Rows from block 2 of a small image deblurring model, named by matrix and row number. Rows with one number belong to one channel. Each number is 500 + 40 x the weight over its row's rms, rounded and kept within 0 to 999. All counts start at 0. Numbers have three digits each. After the name is the row's rms in percent of the matrix's.
After each channel's rows are labels from the 100 images, of 14976, where the channel reaches its highest value: "top examples" is what is common among them; "peak on" is the class under the peak. Only what is clearly more common there than usual is listed. The data: small renderings of single solids in any pose. In brackets: how many of the 100, against the usual share in percent.
# convs0: first 3x3 conv (model.enc.1.0.convs.0.weight, 128x128x3x3, each kernel summed), inputs 0-127
# convs1: second 3x3 conv (model.enc.1.0.convs.1.weight, 128x128x3x3, transposed, each kernel summed), outputs 0-127

convs0.21 114:535523480608559542477521498460508461525480505445482521533528553510437567546514499442537464539517542539466545501539523496473547502445533471415515460507535487471491500501495514493525508457466515440578581561521491563362530547564497502492519500517509503531422459597479465485476534530444470526520460447457511506507523464543487479458468491540507493473470485450555505472549525562592524483455
convs1.21 104:449496493396470464482485524491530518460471520442480430467499400489538477469425427446506494567467496495553469531414429504543475506490514542543443471462472475503419476559544517535430498525494501510510412362488487457553485503471493529525429498498516502470506467459511542461512427430528550547479508549516501510481489473498462483527491419511436504471509490496467443541515451493520500491511
top examples: spring (30 vs 4.3)
peak on: solid (90 vs 30.9)

convs0.44 104:500493459505537460506511474482536508427478431474514458434503569471528450439443485513542415537457510452526483513479501499511427503484498533468493445545503519478541504452536479483565543477478548440548495478533519509480407526531478503495606458526484517468501485541558513535521515522389403521507489500536617529448524545537516496452523495491581443509531563552480461525534574500508535510492
convs1.44 086:491486503403429576469494473536537532535457499389487429522435456432487502531550518490502534452527522526443487477549524475458472403479518466513483500491543495507496477523452547465469507498537440573519430458513535507523508486551467454490451449519500554477481556462421480436456396476564531454496490453513517457482498521469432451554467465545532520512454497518467554457536466502507536511531
top examples: metallic (67 vs 33.9); spring (31 vs 4.3)
peak on: solid (66 vs 30.9)

convs0.105 082:466530474553480487543477524514438464517502542473514539530591423498549527477568505486523488528474563522472552537594588516429531466467479500475454496502531490498468525475556458514568422537443496493498522517587573549411554500501531533447479518496523537521551512474481435500493477478432509508452488478523449516459500424560488547503454510502497472466404461426541466491547529504542489472535
convs1.105 093:508454447452484477437504519485453477401520443410532538425527474460524493468504454439456500551527474524538520457480529461554566458439485454489469474460534445431512558467388478503455528508481475485465465477515513438455475523469495453589527558544565502464468475540506541462573522523450485545461485543471534521523507497476492414487533520512535449523592529521525501502516462500503553495468
top examples: spring (33 vs 4.3)
peak on: solid (60 vs 30.9)

convs0.25 096:531533524454519481488484549552478554502505476459496445539486543465468558526541517507525484497438596557539552570549470542443473502536531444502487452495527505532542528517501473474513474472597479508529405487533486501453470455539398499483487472544490501493483453462510453496489465449429474561494428416478508515523506461519522528485458444544521537470485573496520499359509444519531467526550
convs1.25 093:450475523576468530515481480487478440531534503514528491513492452518496458508471445511355446519492439437473472499504499456481504442465454451513561526465498469464535460507507477474483515508378521542455490493450373433535484590461509416486513508505465550440535446555514512471450482524494470460487513488415538505512486489492513555443459516481466483511484526428486500479508529473526500550434
top examples: cube frame (30 vs 3.8)
peak on: solid (92 vs 30.9)

convs0.47 111:510484486471524536486478522463496544503508483464470515527513524546470455509526518489590513476446426512492511495415477445490503428529507424502464490456503464474526511538464526479493500480510513468394420441492521527507471520489442475510514525511454514491447426352508479485514530492535513531486526398529494517510501482477507521460403519539484541414488502482443521486450365498583477498526
convs1.47 130:477525466543531549513504489554474485510518504486510529556469540474472497495461559547464485532518479513553519542593499467511490456463506515486577519455490571474493519518539530486482509488478473521507505619523481479548461517479598569485518519557431486520596443525520489527424496514507448524521441604498463513522503509484544538491570518464557512471511531537478438553510534639528525526568
top examples: white (30 vs 8.3)
peak on: solid (85 vs 30.9)

convs0.37 093:556551519449524507453572460554515479458472441434504439464455526457594460502490470512548436484447533504494483470496495475533490511459512436491515505481567471494495543480495525480573548525554489441515472494519475585503475521566544500418561452504522548435578470462552460514561482562405470511549536465536514520459459511460499477471513476494560479604503515500465476533529474493462485532565
convs1.37 091:382460484463495479548472462470528477496539552459490505480546502498403439526584526494434444486489474444451481497523503487485485455528507575521476496513485527523483477474538440465417449474492514583492494519448436454446468475496464451537543503450497506473454574502463576466468441428506507446491458575531545464498539488515523530592444508522511518479528463525462538515466493577497531535452
top examples: black (27 vs 8.6)
peak on: solid (74 vs 30.9)

convs0.46 110:446502456484525510489530503453495478499484514503464483521476503511480494535443502485452523495481402477442489456473493438499497463463525493402494492479523512474488463433484519446514494543320494461483532519540449489496473489479523520528459478504461434479474513420501505506504521508561518426437450511393476498463514491448476529527494462493492487417556557517454472470528459472383472530425
convs1.46 116:511449439452515528497476508604503570477466511465494563510512543500467594521477510531550520505568535439538498534495524500565471418493501515531485499532395538484462453509506513427441482436589461503533510552498551491553490473528543493476511508492485480436418476520532518515463532511478455515589518502586460495495483480462534521531550500441488526550426514493527485545396516454525486475530
top examples: white (40 vs 8.3)
peak on: solid (80 vs 30.9)

convs0.93 098:470488491441490497516434495497491525497526453526470485490532510519475534531458503538491545560560364513519477549435457493508483472469520480571503524501493533505480491451477466495488526540497479485386406362471472521562511477490527487509516538508434521503527513367500501474532516519574501513463489554452496540509434552486508453557462503475511536474501458520428513569484431516482506542464
convs1.93 094:506477463409528485505509510511509523536448515489415545488456482506522470499433462516556529507499555480485449572512507541383478587552520506498427463550496455523523487470546485515494539472534515545561518390431531440463488488475514529512451472474542457487483462457487492546505448463451552465504522530452539466446556525459468471468513559509397468488570478444456523469478509457503552510464
top examples: light from: behind the camera (52 vs 25); yellow (25 vs 8.2)
peak on: solid (79 vs 30.9)